config = dict(
    model='image classifier',
    dataset='streak pictures of flow and ridge fields',
    image_size=24,
    translate=0.06,
    arch='vit',
    head_dim=32,
    parallel_block=False,
    inner_norm=False,
    pooling='class_token',
    residual_init='none',
    batch_size=512,
    final_lr_fraction=0,
)
Rows from block 2, named by matrix and row number. Rows with one number belong to one attention dimension. Each number is 500 + 25 x the weight over its row's rms, rounded and kept within 0 to 999. All counts start at 0. Numbers have three digits each. After the name is the row's rms in percent of the matrix's.
# v: attention value (model.blocks.2.attn.v.weight, 192x192), inputs 0-95
# proj: attention output (model.blocks.2.attn.proj.weight, 192x192, transposed), outputs 0-95
v.60 099:493469549492489430496527462514528490513516490502454529515506545522466482469482516527524500484464514496506470499475460483514504524478495483490487531482526488495484485521544505469524492503499516494481510471465505524515512512527547516523482516517544501534495500489545487535494546512505468553
proj.60 099:505492490507469520541500490529558506489484496528528518475504473485557540511525520501531460518488491531499439470494480487511527488525479514530500515510538529515514530476510489490497514522432484497491460464529468468527491467481471494482438526492490490519507516525484488529501493503497478492
v.61 109:528508484506489463495489517507510494499491506491474538536489477529494489475522540488536569513465484502527485508497472490532505496503480496455469482534538464532510496531457530515496489490552513481524526496482492507491471475526476505491444508485534535505453482495461527495479542499477551542
proj.61 112:505519514526495532504455498501528504479482523533508499560483522504545482539536524469488476518487503493465475484505459536516484509526480516513460530483519457511496510500482482511480462464462490457500458486519520498511533498453491501491463516489558500499496459484480465519489486449484493479
v.62 109:457503536520501543523491491492493494518491507482510528549496485518492485503440513460514542487515465479531523525479531517544487480507487462517524459475569503509507484487466496494479509519502482480500510493521494489503473476472448515486512496493488517506506500478538525502534529519529501501
proj.62 104:509501525497538481481519483517481475443502511483477488458508516510490474514536476498481486503504500537488490459505509527487509524472552481495498520466475460505507522497506494505476479457503497542491463517476506520503529494513499506552493483503512494513498443474502469513503467473504551447
v.63 117:490482551501511499504508507512481514494534466501516509562526529506525504512480508507465500467509511503498514496526513544468519500463488501522479498496470531478548512507517467477496532477435505520465475488485499501478545521529515481518469511507527486578517459485544492506545497461499488460
proj.63 117:509499458498471492507496514515538506482524526504499514487501488520480494454467494526567472503494484507537492520516469478526500483480492523500509516515510534511504490508507489488504513502506489550527483467485448496534445495516497514478477496483460478525474523548494499529510498523534491558
v.64 092:445483507509514466511493474498478505477487455514519487512482541481493481498422480508509561511499480509477502503545515468519482525496527492541482531467503487519494498469507532547491517487493525511466499514477504506493476525474509507521494510506498479473522533497512476488456474500490442514
proj.64 086:486465559483487491483540534508436513471534507479517487455508515497508496546522488488481499513522477527506539460477515521468473498481535499551552515535496498508485502498473502466519508534510494540456429523513520476479548512500498503505483494488539479486558525498493502470512504458503464525
v.65 102:495498490497499466456455532523516486515453523495538473478485491492518520530556491460473474495474503501535567534477490504510510484513479478490517464494481490478453524513447513504524466511474519482523493495513474476512477508486501471476524523500485532486467521497459504481462527528507528482
proj.65 099:489510464508522487507513499501511475476487490479508521476505521514509488424546519519527491469508481509509428484516510452522509513469510469485518488471508489500490507484492517521495520470511519547565539511489510495498512509497489518541487495490460532521437455489456498499472483494493486525
v.66 081:523570482461501573534468477492560483454533541525486501515512483503495505499510489490521510486507538431478471487493471495504518508493455544532481483513534510468550480496482516497494488510505488518550464492490489541498510484562496510513461514499515491476481479485477501486518500466504489477
proj.66 081:485530497578458507522487502514535542494499502526500515534481523496455498516498474515505502509509522482474496509465483530475493472511481528512453492491472489499493466490520491502463457476471502502514482505547501510510502489487500465451480474496516470498522486529510474516547508523493541547
v.67 091:505463510510454484463520504488484497480513512453494492514494513488549484498491542503479495477520461517535463518496527519515467497477494505445498456508494524532547486505505462506482493498504503528496531498525498527486509515490460523507496521469508564573508500518500505506521515507481506486
proj.67 094:534473508508462475474508506466491468510496487501505526519498472471479469570512482507420523511495517485499492520507529497470472488493509536520476548501476490496509507525474477501503480512487502491484540489499500512504506551480529518498538498487510501485535527501446447493488500478499474483
v.68 088:483527496427513530491505494494469506504512470500502543478528562473459525512466442534506519492502498491495518485452543465519496478490494539557553499455493513477507479453510512534519516513488539521477490484473491539490469514481524483490541494518474501458521513477505501490468460518476475535
proj.68 087:472500518519492503523480504519501491500505476479558519483462495521505553489510474491475506513513493485470524467480487514491523521500547501545535479505495510499494489425499518479502501507478522528486493500505496466522539489551483472533465400490482499491529502502492519506511473511515505510
v.69 095:500497517514484514523495486550515523471487480509500509528492510481518481482522517498500481485456506455506469465483519486483503484495508504485489465479537511507541503501486482483479468486508520530474502494498514507491493513509507484558440512462510476517485508463535484490518536486526493533
proj.69 096:508505515465467499492446512507520483463510531520469502545483508500503429542535476474485507526502535504493489493530472519509477519510496494534458543487506471523490482503490492517475478492504488514481457475500489532536505518480520539504446498459525437526505517526474472523482492477521482498
v.70 099:472505500532494522560498479503483519499552526505488487555505512512485482491450511526507505526521521484489490514502457527487451499506507525521447504522494510494542496509494519528509509465543473523522477514497511458510481501481527490423496513523497506491467506543479491523502465487488547457
proj.70 091:488429525493509465496518518501527519521478492492504507438536484491503533498482512533516550478519504494545522520493512533499507503510489528563499511492465511468486506500496491473528457514475500479466454524557475477491491479526537513482506578513497518486527510517487486508529519506505541497
v.71 103:499468509468487473485526511483505533492496515514487533496503521493526476514512517504509438508481502516545521475454503501486454528513486472501521514512559493513444512487517502467489529472556493445484495500485508472520475516491512499530529507482533473521525524493486522467509517488498495531
proj.71 107:486488468474475493496468490473485491514470527505449453517513538520537487497507544464524538469499489558522509508542473482543509479493475474497469499485543513524477536503520481542525515504492512489496527485498486520501462501479531498503521502495512496468507525502505516494456504488457463528
v.72 104:498476498539520484506475477521496509470497533516495445520498457509505464506514522487521537517441513496505535517553467507475483583530505501468450510502483464519469523497493515502512478507510517465499514481488493491493443470454533495470426495512498457508546510502490476492472515463509539518
proj.72 112:498484503464494479517529509493501523475490515505434530473540524476537487520502495499558490445518478520521470492509533465509497453474496470530484490511504524497499486501472496493518515545505518509469461503480487516486472548469505545520464528493452493509521520523539477464495524519466429539
v.73 100:516499497459523510522536525486487527551512472522493553458513532522487500490455496519497511518534499541465458484472509502493503476475510485541517535511511498495497469499561507463491521486527461494486482491468522508495579508506490496506538488492514505470512492518493503505498482475481447528
proj.73 099:481496533492516519482471497486461483554519467477541453517471480512465538497453474479492490515469521492514578509505487525479539503520485500473558486509500526503491505514517507515488503489479493503480483514510499523484497465540525438464535498500517480472535527480564559501502502521532526496
v.74 094:483536499510525532501448508509508512491495516518524512515524522476465493527530482487489478533494543464497552510517515505510485465489463510530495493444467475473492506520413517522528498502474512476521493471501503503523462504494491500485508511513472501469450476490497504478498500500510553466
proj.74 092:486484489541499495530520489541531528474484476486495554473490514522504497406545519511543494501531494473507418463477476496493494528503547460510492497490475466509493480461530534491486494478509508530507518520503506454542521483469493526533455475495474505534466464496452495508500521493513519501
v.75 114:473479496474455504492450494540483558466531514489487506503529530485520485533514493512464540512490512493536528494457517484482466522486509523510485498483508523499509465490475527508488503519532554508453523464500511505540451507439501514470499496488473516517526515520489491492506476512464516479
proj.75 114:482459500517480456517540490487492491509505486475516531443518528511496510509490513542491509491534525518526472452535515502518501503498546508541504513477460528509512493453470500518532480509467550521448538498519477489552474542511527548501475429493456505494541487530485471503503467514496461538
v.76 116:484487527535498492535517449478510451520497461502481495503503489478465531512480439535515482519494479464508481502513482486488516463526518516511500522508473544487483505516522512540509510511494536536474513528499480479495448518495520489502559510531507453460500532485539526514540459573515464492
proj.76 117:491513509515517520525488495547519505496517538519511468480514460519524507504483524506521487511520476506492503484457473533535484534491506524497484468528536498475521520492490462449519507519514477471524505470502497468509512449550453506530466532508531518498474477499466526494527492490517494463
v.77 107:542517511515560537514548480450494470521497482530488520490518496486443481490478496549531476513491517474450446461553522505486512499512501514504489543480468474503494505510519478515502527498505468474523512491485508517470493481541510507553490490511527453470512463453532523488521486474533482524
proj.77 100:507531515495472538518447499553524553502495512532449479560475489502515499537485480447500474524500492498464522504431477517482492481516470485481471481532536507507493489519535501459474512524512467470499489476493506504486504471487462472505502525501527472509492528488531533487539531515519499461
v.78 096:527522498497535540484480508517496523482460515508523507481541506469491467528544506521485490501460543456498510476494541492497510505514510501470509479446484466490496523499459490504484481506517513471512519452505474518506444495476516489529498510492508484486487502451505494448478516492518546514
proj.78 103:487521497483459488522451522529525517468510501489462554548467539517523480491522472471492476484531516495480461461492482484511506473506519462525465516495509529513499488486491509510475493498497521548514511470497489517521509536476490548526477449479467485518462496498492504514536495531510462497
v.79 097:507501514509474541499523505510460580485504513465498513467535515513524472482506547515491540490510525504499480480476502510502512540499541480477509484491507478516524514500504499465439484494547462514488484503511469489510507486452510495461503513503516521509509521516499473480472487477485539494
proj.79 095:485499526456473478484480528458492491516533484485505561519488510499476532552467446494479522477520540495496534503532513490489528464548495516535507538495465559484498509536458512535500446499471515528496481486541481507479482541503527553467515516490470508453491511480528510537549483536516506504
v.80 095:489518508489504509471532533471519526477493504490517525476491514508526488485493527479500491463523474520475485486504527498534519516482512460502539498501549478511500504484500489443454518484489449482516485510512487514515568496541459526562507499504531518544500463498517498490483515474513502517
proj.80 091:508528493490473519469497516453449522510515498511484484565460549502484490518498484483447526514460499522468550530487490483475495470525469507466506525511508518512509502548510518546479482450516505504513507514498508510478505513446507464429568482512533512471486522471534505530511525496478527492
v.81 132:457520520500452512501511513532520538457505470478503542527486546507525510464526516471497464471513489491498503473479520490514512466472486476507536469498556516496543497502467484469471498471478499536478477531517510497524540517531472516537484502481497508541452479487548493510526530496519519495
proj.81 137:513504482508492519478485490473503481480501525517512502532471508511485462484526523492498533551469518502491495518547455522509490555534506509490485551485495445521492502511509527540489472440505480490501482501497506469533506481463520518470474501497539492501482474503466476554470498446503566479
v.82 091:463499506517478536511488522542478580494525469485517536477518518516495489492538520497488552515495530492497522467483503469481518521485546479514525551472526470488484487505489522466449493488511489504457491497514519484567522492470515499454483468492486462489506487519530476515490476496495525510
proj.82 083:484490509485500483493526511470474510518518503474516513455495524512513522470471504511524486515504531516532509475545479515520523502563531478507531528502466529509497485496474535528507455491494515511454486526529495481538491515477509560443493466503479508490488492489566523533506489519508506510
v.83 091:477502533547520510493460498459555504483514503505512490533511474485495485558520477468497521509505494468487507528567524509497524496482485495499493527475485496507479491532454527476464517516446502465492516479528506526531489481515475513517491488496518462520521471517557505477529483505521523486
proj.83 087:513512497551480512508542506518458557503500492501460521491495511524500481485502524531505488520504478491493474467441500496487464489525535502466471502556507501489541490519482467488494481494554513491485538520485484468513514502428485522475497488524520505510493496479507468478525547491508454501
v.84 101:529467486465496470462511512519441493517474486493495520489519534487493495507527505525479461508493493528537524489463540502494463471496480506474517467465459496518500503491500457530552506507513541493481531478488520506476459508459506495512513497477466531511506517470483520491507522510481495513
proj.84 100:512480486480502501504474469514535443490475487483513512505497470488526486480531501467490490502520503481501448480547506474519507522476539464519497499461504465531483523457524514506503545534485495508494532465460497512539497523519511523587471452474472485522503511511452500491445465494507470476
v.85 104:481521497513456501478461477539532496422473527453495452511490471501534515484552519466496524456469508467520539503513483482528550538523504506462495458498519521512527523494460495507494471518482542522500497522527453505506476489501490506517452514509490500529487505474514469496488530515514543478
proj.85 106:509548476515492488517535499485528504427523533518501546508498538491484448531509486526505486496506512500449460501527513476514484502494500524507452528493474481517516495509473509522503499480504508514541497468500506480501489527470472537490457479495481509520448449515477440532515483499485516519
v.86 112:496444492511493442485513494485457488523510521489486461505466470525524497490462516495504537498514467568526514537523459521495473555511524497476473513528481492538480502487543505512526511503513488487494510513496503483481501485475513509453487495514495530524552514541461499521475488493471499499
proj.86 115:510469509467532480479557499467468487532488479490504482451545485458514528527476507518494524469498478525524525524516571470489496466466488520501536484496488526484500518516473491495549532546490508475480495516486493522451472539519516490506543544516483524481541536506525492463468498510467475514
v.87 104:465511503512470504510481455527484486445511506496470496565491493493496518484525476496531488485492492477519545502511489488493483493520470530483499460497503525495538501487462494551527492510467551538481502516507498502493436498497523514478449489522456484523498503474538504516530506514511526485
proj.87 103:520493468524502514528522467515552497464469535539496532469522466483539492494542526496541535505520486495492446508518484504527472536483536514533444498487500430514498499449508514482521500525487486459475490478494483463545495495490484538539412476507495500518523485548448461515465492462474521488
v.88 092:535483482456504509498505510448484491534537497524468546507529512490491494532482490527483478524563488525508467483482520496472466465478491524514510539506499520501508457496549481500493559513526493481484529478511565525516512499510485533496541446482497508504523486513487553509568465500469455488
proj.88 095:522479480525477521503496465507486508570480487500496459503515462494496533495462529500468501532501514494515534500492498519501492489532522506461495483494507501505519513473538477505501503538506496451436565495505490530534471487516521482490550446528520493486571541500519529480499483519490490465
v.89 097:489498492535500503489479495488478521475523548489489471528520482510499474518532520502499506511510524488515542520503466507481477553532502507477480510506482475499477507510483520513481512499523488483530521500537499470541441478460527510436496488530498489505507505523481509512502475500495566455
proj.89 095:503472467499488475510546503485504537518477513500459528448546526491538540466476533523525515454532488527528476510506529482537505451519502505529472492506480536479507526494481494495529483534493524483482534510521477494508471521478504551483529513525459553476492491506514490498526495534462485501
v.90 116:484480509510453479482492460546440511472499494453484482515484492501522526466534492511504527459484504500557524482469470468497529543532542529466524498506505511513508522492516491524485490520503523551462492553533472472501454491474553479463475486501491489506518528503512487525488483539501530506
proj.90 125:503524478456518492508501491482506477492500537519529507469518498483533517526480495512502525503523522531482506505556529492550511508503505528540510496477478516490506502496438515513544495544476502480507491459522500493504487527540488559489461481514467534493484482525499484532510427527487506492
v.91 102:464476519534491459462480483481482468461496513474503455540455474488525498505485488474518535470487466524533521538557512503517497551500500507461503493495488493540487512494484502536504504517444521495496526513525484521474476485503493511495461503503496513548548495514520491498483498507509506510
proj.91 102:519497491498490493491555513485458514479493496522489532473514498476525482549532498512469528498508464512474491510475553470469454473458519515507506508530502486492514485515455493474536520528522508481481513508477514482473528549460489515507495487506497514504534522519481443462487512468463451519
v.92 126:561506486469531514532512522490552459559466485544510515467507455498496512532514484515501454511477508473490456471457503498466538441516492495505506493537512520466481507505544504470491469503532494499517500478487502497490510506522520472528539509468534470452489525473470528484510520511512443522
proj.92 136:496544499497492516504414515534530485516499515502484448556484485521497493496496495471512453480480508496508518495483456515519524481510452490459491474496563515501494501503517463501449494485497490514551506483509495558502491466543492469503511505478529466506468500488522549487511490521520466508
v.93 089:490527478472456512496444477516554472433516543484475482533484451518521520507553482462517533467477514470530544504500470480491539539514469526487503484534541524485506489485493510493505491531471542510499495510511485518517482465521497519486447478504486471516523490495501504500514515494510515494
proj.93 078:509544448561494506536537477484528526487489530530501517489501532486495496502492517531533486493490496504469474514520501483534497481493501524483446485492487482509521479465492493522505497486492518473510521498503491491527475512472481490467448431516481499504516461552529459506496488508451504568
v.94 104:475481495496494454491432473519515502476479509495481459502499474507509508532525476469477546527494518510527562531531472497495505534516487507515478523495470512513463494509488535498519509534489556477462496498505502490518457493454508509477505487503473474482533537517483496485506491524483505475
proj.94 108:491506477535533503528564460501469494488518499487509505431537507498491497465479523550569473486533476510508452452518534472516488523489543500479518469510478504502521520481478492509536539532529518518504517491473496478505479511503492524530442477510466512509503465506512486483478486507502473537
v.95 102:473511505525466478494491478503549457467481510478497466501481449493522530496512468486504504456476465469535510513486464472509551520547535492469522490550538528489482525504509524497475480508477516535494503544526445486520476504509512495519523505519526476506497527497518500508501511560529508500
proj.95 105:499543469505510496511500523491498509484526555532492478515511530504526487521483522525488497483487488531484523518495495497545490496488468539503484491517529528467545506518444472500508490478527512501549515479498506501489508497508463495470509503523510540490459457514492496514539472502463492496
v.96 102:484486490462519508498475535461508523506530507510507534559555502511518502484465508524496522527532483522465550525529529538503514490500497480541506435470505508463494509452506485501553536504479482463494486453473471512501469484477515511499484490549511500522498474500505514498496461468510515520
proj.96 103:502544499501536536480502489479446474489520495500479452484498476486478469502522485482535515513494492495477525504508541481463469502459498493496482454522495491468526503514494478478507539492578506503520490513487537519450501520493498440525496493504515504520494520525522508474464505491503520469
v.97 083:518550490496530526499488481491489489510489523493485477441452522492489532521520458434517499464475460497498540495476473475517529475545507524476554532493510490517492500509491511494437466527497524479515529537503522517482533508505504482488530458489446515460519538503504496533482497526486490499
proj.97 077:528544454502458505504513516503519509473476523499483494516495510521480511489497518532448483509512488527435488475508497496497531471526504517480478544508524494519478508481507490532512478469479494500521575515539493476526518472497487505474500420517530499477473488496478466518554493511467542485
v.98 083:489516467496513480496501505560543491449455473519520473507532495460509499494531519555438465502464530499457481490539508511492506529468490542535445531499489487492492505478520482494513570474488515514521491509496495477510520472529519501507486524510534444508495474488467473514479481496497500471
proj.98 075:493490523490535494522458488483526470526494499475556511507495525506515503475483486487541485450466485461501480526498485514584537551508491506492541478498485508537499520492473485500496516497495514497540471490505515471495515488495530493474488527499456547492485470500505528545484502528548531540
v.99 100:550490494523515512459554558514475491518500456504531497498533494474473505512498469525481481535499498517533515477543551536467511493501519528500505489490485476482517510499478490504479533476516490529490494517532472487478457492501518502490511502526523467529524457505522505475541490491489530505
proj.99 100:478547529499468521497488503500505537496553540487509491524463482496524489531459463452505467494486511473488523553463507531501510463467502472499465488540523527474528470534482479438464528515541497497503494501475535532512512507473465504497519493478492517512469520503526530478521499529495497479
v.100 075:530515489493525494462499524473460522509532476512521544477492532528512525498515523530449519532481523508524500449492460477517515490496531513507485489496487462460539510498438515496498476470518513519485511513497463530453509513493531512493503512524552532494508458526476496503478473482495565483
proj.100 070:519529476485457520504469512509517540517494531511476455550487484473517492517504500472487566493517501515452526513493502498489482482513491494503468500484508482496486479528467522497511527526508476467560523470527504494463494506521499498511497544500529503489444530489459527534515515500490483469
v.101 101:511492465496548493497491498512496464549474469493461522480498464502459506472550503504536461505476502509525487491502529483498486488490474540489526540502463519521498517501503493546496531514527534523503516541524516478462472502520552473501530475491493477504521502507447537508493503496471531507
proj.101 101:501527503482501488540478500508509525483489538478509497514521514520546478523524501469483453472528531500472467501475503522524532472532459504515526465503545547548493511468521522471521522541462488517497496496549508507536520465510515489465490448492502510520497515510472523524500466552454513507
v.102 097:483463505474518543508524472561443503485481498480501463456484525493516538482487544509479494485496505498541488467480480473511513526503531524483512557462477510498503492488518488515502489503482521512497510520501470499489490515470509474512500516437522511486524493504483485500496510472484555477
proj.102 095:503500483479487493544462503526538492482474482528445469506472504491504493471490563488502532516517515508509465452498470457516477532512505477535480477506526501505537464473487505511522499479514502481524538483503485521524525513481480527529463525493527510556463494517457501472498506478474439489
v.103 118:509506535520460507498491507493557507514507515478513490534490457465514473526461490480522527500518509490490482532477534567469499495500508474495465467524520508508490522520494495475515498523519471497502494440490496488491499490500440499502498511509506527543484495468517481471500496513528425500
proj.103 123:502513537522531489472520511497479481500520481504522486458506499493460508566488466535474475538487527516529522484513512522482485507466516529497521505489455499476509477523489479476489503463493494514496463523478482534482480511508493484501512516482483485495520487504550487486479470480550524531
v.104 099:489489503497492493479488549478518530492508490517529525540536514502527499511493511499447523557539484521516536527540511526530516473486507451561475441468472484462522494482465497456514544476480505478480503506513485514498533480482488546499530504532513502524475482503494533531522476500494508447
proj.104 097:491534480508476525469526498492443516506537532465506492504511517489492504443500511497551493486491492502482497504523505492497492487487520498430473497482482509497513530553517502524496537506560497530554513497487517481445483515484536505501533541489492500483429506455500524538487509520488549476
v.105 094:483497497488531475523483459461499478505549518513474556501494520520460504450492546550507503495482515474479451470475447438537473514497498518475504520505507516519509497511502489546522505498529486510500508477469503512518494528514539517516498510509543530481471487510482495512480491528516519522
proj.105 093:510431509481527463524491488507536495511454482518471486516520503476532477543511486495482562475531503503502500507486535487493493504513472492552510486462472493515477499481502519510518488549483515486470493500528497517483477504540517488527497536527492511499540503499468511494490518504511458469
v.106 111:475491489483442485496512533460518504541531481489532558525539489539495516475480507493512546507509487517476515522509507521503532492507527441535513449473529474488486495467512490495532472505490486484479502477501461511500510454507494516508506487536509498523484474493523516511481464502534516514
proj.106 109:497523513509498524464517527501436526503505502499476449485495528481500484514527474498500493537496485560485568482529535484483482470486520457491493490487493506450507497523500498501520543476530503490505465511462510492433485531485488474529537527503504479503482533466559524495501501483500519469
v.107 108:568519505530502517477500521496491499505502482500527482478506487480482486542502473499498533525455527486499490472509521501472527476507549502461491507506508455489502512538483501481462453504527485529488533477497466540446481504490531493495478511502504477531519466501521455477490493497497492536
proj.107 111:513569511506486530491454517507527503501510518540493472537457460475516498590479463456472497534482511501458521509487483513491490480492494500482464521519510489469505480541448468479479500504489467451526486489476521536488507522493450513497478529484517504480470505499536498491509495478536474497
v.108 096:522485499530452488461539550506516511550524475459558535498537477488499482485502545505491515483513510506489481518493524537484507495488531471499478520476472474502497514513506448501525503501522469493505513488529484480462511465519474483507530495517508543549481474492501517506468461499507495477
proj.108 096:515550498494488501481509536512478522489507532485472434477506530488511496545509479499463462553492525560499526509509512513505480481512495506491531495501491520479499490536517517458519522485534474495533476522490504506474486520472478486484551514485505512510427535478530522504503483500498523501
v.109 095:480482486481452473495494514505500519484525485507537542538560516526530494475495568544443535506501544504469475474524461494504501543471513485533443489472507488477519499460497474492543490465489487510489492463503484499518526490498493532520473523503568498513476465513483475501479462469514531488
proj.109 089:495461511488526498502486501511495501540489481518482469493502504470511504493512514490538566502483485507538540516512488475531464541501510469500501468470471475469501509524486513502518529520544494461515465477462493487430477543500505492528522580493487504509496518495516548504464534475523464518
v.110 109:504494463497494525462473531455480519517510492483492554535553511507491506481494521499476537541522518537498506468530506521490501521513494507487502470446517489479527517455458504525509511490512478511485511467529516503495499519484486550509523474517558510533506458504481470481520431454503554484
proj.110 104:498518491492504508505522492501483538518532509518485459490512481468510498516486512476485512511511508486517557529489513491504475484455525469487456444494488482468519491522460510461524551534556483465496556484470510527474479528507478481532557468479488516515511521532519553460493511498473508478
v.111 078:458474492503481460501525477524484500479500497497499539522510518517518488461498571549465467486523536499496432484489476488509445543465472510497456516512485527510517503494496477523549543478501485513508473509522531462539528511511473510515501516490546541500464497499474501502496505492515525457
proj.111 075:491404505479527453513511488500520512531487479475510517480527526506527498456513525509514531463510512473589502530487494503529494545508500496535556468473478504525486506486519545493517489543500506516476488493495472469509483491523543503501539533512471517518525504513470534509475517509501487509
v.112 096:503488551509472518472462520510479555487515505498538497546503521489575471540472541483454530515537516508509497506490489539485500505486517477502461487479484501469521521508457495431511499495486489481499505467521511504477543519462436517495489521461540554523501487497497485491511477464507455447
proj.112 090:515531456497494510484506487509481482518510491509482469469503483505457521471497542523534542545497521518528481484513481479484454525481514532442502501483466478495517489561497504519505500492552472496560544498500488521482474513499507502485495535481509501514446487514491494501465500481503502541
v.113 084:457467501483460500528525469552506502494478517484468479542506481504518488483482510510523461466536511514494472513496519544459468547501456515502479512527508548526483489494546495519540541512488494497505456491515519444546474477505458480503470501480508485501497512471506515474529527480516485481
proj.113 089:474431528515527475514520472501489486506520472488516535455521518529481503472492503519539490491488512482593502508492491509512502546487516495536550468517495509506530479463524506472488486484499527531439464505477480492538486477496517493493497480504471481539566482536528500474491490497506491537
v.114 103:466471494488482526494492472531445506508487509464484516505510532506520496478502571485487490463518520514499474473482478488483484542518491525453523553461499524515497507490515477515505499515495494485508515501539544474509525524484464504511500469430530537494511511494477490497512478461500515472
proj.114 107:518467457482504473525505483519515498514483477522455475458521503511490503467505569516497516536526517514559490484491483475514478530507511492504517463501500490510521485471506529505536496507530490482478573512515488503549487503500490509503523451502501516554513493555480522460501499491464472519
v.115 109:479481484506450457510495506467548509521532510502485561550523470535506456473495519509528496497531517506480459511485503511489468514497464467520463460534533520524514495499510490515537513508524468487493493464510533481546498473524464529507483490547508523525451501495500533501512497514523488506
proj.115 107:498429533504519477463546492499455518529517490479515518469552517495513498507525481519500493497497506507566547520507524537478483495496520495513532497472473505491489519502541527479503487541496498511436442497478477497488458514521537484495563503525494484487563531505543519499481483508498516494
v.116 108:455518513489481510532482447507510494460484555484478447486475507489510503487485501470522510443520493487481501512489446491497482561511470516499491517498536524525486490486513526509497474500495494479537469491499547470554524525508437505505487497474497513453493536483508468483503512497507474503
proj.116 114:501421500511533474510535496514530470511475445514527530452520496511448535459487532565484512507493487485551494482517495489520520554495523500528503519482454450497483495449488485520517458462478512489455523503494466475517504488509499506532519472503489497494576456518488463468512510478507512527
v.117 087:520507468496556518505497500536515507497474527525476488509484506453500500515502483498487445503465495524486513461490523500487483512510467557484522515515513518491470526490482528500497570506524495495516496501501528489504484515498510489494506477507501505477507503493476489509505507494489484483
proj.117 081:499507519469521478516477466455509477507512509476545509500501497538492470503487500483490513449527514436503492531467488522512510516501478516483527474513501488552505492480492516489472455508524497501491536540572514504539516461523513485469486428505511537484527470555497521504494495521489518501
v.118 092:484499473465510493521472480506520526521527504513481561505490506552512519519525518501478495498458513505463462477455464459527525491523502515511515539497489513497510500504516473485494496522484518506468522477485483522496517479488554508495489482504519516500491494513474504561486490515518531454
proj.118 088:509500483482463478525480490501482495501484514493450458527500534516517447523503514491485558481522515531472522484496465494493479503548498492485502491489530507530502513504534533535514495526504483492516522481527468487481500483514540480469487503526528476518486520496511502550500518514483456506
v.119 109:458519464484499492514454482431512493476530540523461540532515522529475503465478495515509508517513501506467510482526461467526468527530460518491519455477561507503500489452482522541520501492491490477508499453485542504569483516502490564502480471527520497469483487513504489500532468500521531537
proj.119 114:497434514499527489492528473492498497541499455492527519494525477491497491492502501495496550468501485453524552528493539499476498505472520462510477487473467453479490508474488499500499482527522535463435536502489515508475483510526519476553541467525502498485594495519511517464486514494499496454
v.120 102:521527471492487472469483549472575508526531497522521553543515488499500510527504473515481500530464493520462503500505516535489518472509496505513507457504525487480481520490477496475515531508501492502486502451473474503496483460513521518493492487547526491535489464511499498520480460511537494509
proj.120 096:492538540494501493483488498456450507524522511489527461527490516503503460577488435484468526468485483495465568541483518524482492472492484503469531484506498506485501487534488498478478505492530511495521486537508534519445494498518514437479524491503507508459506530496564520516490504520533510493
v.121 119:507498469503441466475473529490526524535525462505511591526530494550514492524535523473480523509453525519468471479498481495484521503494503483511488504506525483489518507483489484458473459498496515523455525473505508514486545477518507526506483478512533497542497487534490488529478468492516516487
proj.121 121:503509492482461487482506511488457544533500525495491482502511535510540488531511507497497526490495491536495569521497473508497477464523516502437509497489525519496493530537512539514522507542490466471509498497487471476459466517517521487447527498500506492484486561486562539528494523512473481548
v.122 094:470481481474460472501514498498555495545528519471488559521491474503502509462490529511529472450492494516474453502453494532484474531504470533487501500522529543524481521474521489526552512523506488506512476443476502449523469476530467476507502479504530547518487506510480504493459487509542505516
proj.122 099:495455543488538438514509517480487506506484464497503462462520534514498469555518480526444526496508509521540544514472527512486478508495489510552570450498488516494503474460513526459519488475499527512463487537516486518491492494526511442499529459516496511528565522534524504465471490497502493524
v.123 099:515539454498484481470462506444529512499529517495481539477489521523507511494538497473478528501491500505499504475497427458538503513505477519503495472488520483492547505469441530506464454478513521510507519506502536509511538529513478554506517471526515530480480507556463489520487472502485558495
proj.123 099:508473475505459501494537518510504553530489517499512497524516510480506522499490534528448532479503467497473550527488497501505500461519519512484461522460494477490461532495491521520528495524486489462500558466507475477471491512516505494499568466500519513461525523470478511516517522507457522491
v.124 099:499485472518452500496560498540448508499472459462502497486540482524484489462527516510510518464498552511494465482507505509457502549486513496490474533503512478515507495509532485538514473489518478528493475528533492464477501479516498461504482512499516465514506490482504479458474504454493542504
proj.124 099:489475512510504518513493521519523542508510503520479492484494507493531514502505497475521469533493493526549534514503467504546511522495523475549501483526529494481496493486471512454533539503460471471461440469449478477520507510483452505505503518487484494531519519528527527482522498478492500534
v.125 090:495516441485461468504513499523528507534482469489473539509521461541502506475559503490518491472474518518452494512488502509487508495494481509522475512530506508512515497472537488519519502507513525504492492522502497472469511459535526467494494473543479470514493508506466525525443499476480537496
proj.125 097:504500500500490511511493518495480528501501542479498490496517532511544500502529496496505464490487487533483537509501479520529517491529500524511537479523564532524486533469525528478535537508459484510482434473501469451497500475506509472452498459502494492511517549503526518544503483523465540537
v.126 121:495517482524469441499509496455524484490537519512510530497491506532485475458511528527491491496503509489493447490486441462529455522492475491494470476526535487516524492514476496531511479464525473507532505501510532494555521509528477547505494506533518539486436497524493499519500507530516521515
proj.126 120:495404524498498473469528515512520531549482485480529531513521509478536506500506503511465528479492487481544537543500516529494497491513512481533509530447457477484452523498515525502501472547475499475445481487484486487489489512523528511512576532520501506467548515478489514508505506508505511460
v.127 089:477504473500443449486485498515559531479500517512489526540503497509550478499527532514468473479509527518468476500496472518493459538474442521529449482529520526502503507475484505487539531485498503489512471475497543455542525485522449520498471500515525517502471507519471502506487503488520492477
proj.127 087:492428523499521465492519485478478497545513483476556529476535516525490514475500517533513532466470486468562528549485480524515495532511508531488561488486487488518484519489520538494502472507496504512475486502501477466490488483527547475468531490499490509481566506513510517524468511507500527553